From a checkpoint of a small encoder-decoder image transcriber.
Model: 40-pixel images, encoder patch size [2, 2].
Training: soap at rate 0.0017, batches of 64.
Data: trained on analogue clock faces, 97500 training examples, 2.7 epochs.
Rows from block 4 of the image encoder of a small encoder-decoder image transcriber, named by matrix and row number. Rows with one number within an expert belong to one neuron, the router's apart. Each number is 200 + 40 x the weight over its row's rms, rounded and kept within 0 to 999. All counts start at 0.
Before each expert's rows are labels from the 100 images, of 14976, where the router gives the expert most weight on average: "patch colour" is the nearest of a few named colours to the mean colour under the peak. Only what is clearly more common there than usual is listed. The data: analogue clock faces. In brackets: how many of the 100.
# router: slot weights (encoder.blocks.4.mlp.router.weight, 8x96, trained with AdamW), inputs 0-47
# up: expert up (encoder.blocks.4.mlp.up, 4x16x96), inputs 0-47
# down: expert down (encoder.blocks.4.mlp.down, 4x96x16, transposed), outputs 0-47

# expert 2
patch colour: brown (48); black (43)
router.4,183,212,175,177,271,221,173,151,150,131,142,271,274,205,179,199,192,208,288,239,209,172,196,214,197,112,155,235,210,174,182,234,214,239,197,243,232,219,233,220,213,236,155,181,239,200,172,165
router.5,153,152,199,241,210,278,140,202,139,224,210,207,225,189,220,161,171,224,289,270,278,191,178,226,178,175,287,302,165,191,237,162,198,217,230,205,298,282,173,185,195,219,216,206,225,166,143,244
up.0,205,152,203,52,164,198,242,189,187,149,193,192,169,168,210,213,185,187,195,196,177,247,234,247,162,226,145,206,222,243,179,217,275,206,184,205,215,222,197,159,232,230,242,281,155,188,199,119
down.0,265,168,168,223,165,155,192,139,291,220,184,138,231,279,164,174,210,220,247,191,217,139,214,153,235,181,250,167,186,209,213,196,193,263,200,188,155,136,242,222,136,165,180,203,193,124,221,268
up.1,187,153,193,114,147,88,188,244,194,210,131,184,236,254,119,275,201,230,225,218,162,214,262,212,219,201,209,228,208,261,192,157,212,198,172,285,234,166,192,187,152,146,237,289,187,150,183,184
down.1,244,186,181,190,141,266,251,161,192,198,221,164,196,185,226,219,109,216,226,226,205,176,171,209,267,212,225,172,195,207,168,202,259,252,87,205,169,246,215,177,150,271,237,195,240,193,187,178

# expert 0
patch colour: brown (57)
router.0,175,182,247,209,215,212,190,226,185,194,138,197,224,204,207,171,280,167,146,151,122,243,276,167,213,216,227,118,205,247,216,199,198,256,197,240,165,75,217,193,211,189,220,195,241,222,211,198
router.1,236,283,172,179,148,238,195,174,270,184,185,149,314,158,122,151,194,119,206,202,190,164,197,188,144,217,212,185,270,250,167,206,239,170,255,204,272,227,220,219,188,195,203,224,180,203,218,193
up.0,148,215,227,182,200,249,222,267,260,226,156,202,186,124,208,194,210,210,175,109,215,173,225,147,231,187,246,197,110,179,154,212,178,180,210,198,152,157,210,208,192,208,224,172,230,175,198,156
down.0,187,210,171,206,182,176,274,160,156,168,194,115,214,83,183,204,234,167,205,187,132,152,194,210,193,172,169,182,214,245,213,196,139,199,284,187,208,159,176,164,169,237,152,166,172,173,216,267
up.1,243,218,192,221,225,216,225,194,171,201,189,182,150,207,258,158,195,227,193,169,237,206,139,215,196,198,231,210,165,149,200,202,220,178,166,278,160,206,218,98,281,134,295,195,159,224,239,192
down.1,159,274,197,183,204,98,217,208,212,219,216,173,153,255,141,228,219,132,248,208,205,215,174,229,187,215,202,180,191,236,142,135,227,156,221,204,309,187,163,172,178,203,211,217,282,188,130,155

# expert 3
patch colour: white (37)
router.6,232,202,178,179,166,244,173,153,214,183,185,225,129,256,185,193,213,215,206,296,159,220,156,243,249,206,226,207,204,98,231,161,210,225,214,179,218,283,224,117,252,171,258,165,188,271,280,204
router.7,150,300,173,220,237,213,161,198,231,149,252,188,182,304,233,246,246,253,125,180,224,164,207,228,249,223,165,233,242,198,126,192,185,163,196,206,202,183,184,195,190,229,167,199,236,180,215,161
up.0,160,163,208,219,233,117,199,210,197,162,155,159,179,254,202,195,244,203,181,258,184,263,165,190,286,192,145,208,234,206,182,186,266,150,252,213,265,183,263,202,155,166,274,162,272,192,254,174
down.0,214,236,192,147,150,314,160,197,233,230,214,191,236,254,201,221,218,269,235,202,122,213,219,169,166,222,169,224,186,284,173,155,194,200,205,211,191,267,203,216,199,186,236,204,181,125,167,175
up.1,194,145,189,217,186,155,182,145,159,253,230,148,201,279,165,171,172,183,209,218,212,227,285,179,265,226,200,210,238,146,161,177,262,180,187,176,232,214,250,169,156,151,214,175,213,226,209,262
down.1,184,248,198,172,157,249,182,226,166,168,249,279,156,206,206,242,216,204,163,186,273,219,117,171,204,234,201,197,195,232,148,145,159,163,136,189,217,266,188,257,234,251,235,209,198,172,180,148

# expert 1
patch colour: grey (90)
router.2,212,267,234,209,207,201,225,287,208,95,260,277,196,203,176,207,127,213,141,160,211,180,222,255,188,208,205,150,166,238,199,214,254,163,174,158,227,187,118,282,165,235,190,235,208,162,171,111
router.3,212,252,204,113,218,209,238,166,258,197,179,133,183,265,189,140,256,176,190,271,184,254,199,204,180,225,213,180,219,193,236,189,174,174,229,196,245,173,275,239,180,262,206,180,99,268,203,217
up.0,193,262,225,169,212,197,218,201,241,203,242,184,195,209,226,245,213,237,202,158,288,232,190,197,178,173,285,236,272,188,178,254,190,142,228,222,219,218,224,184,279,223,223,195,231,235,186,261
down.0,237,177,257,188,239,212,216,178,225,174,251,168,186,244,182,140,220,270,243,199,214,227,207,217,187,193,271,173,169,219,275,217,204,214,166,216,71,203,198,150,235,217,210,237,223,212,190,217
up.1,238,205,234,139,239,169,219,271,238,151,193,198,230,160,212,214,179,189,226,164,224,167,245,198,192,254,183,289,217,276,171,179,219,205,275,186,208,240,236,236,208,187,270,221,128,119,158,133
down.1,112,187,175,223,281,196,201,169,168,188,217,229,168,215,219,183,208,146,199,223,183,204,219,235,221,179,153,211,229,183,256,169,197,154,181,268,162,229,265,162,182,194,94,214,147,178,178,254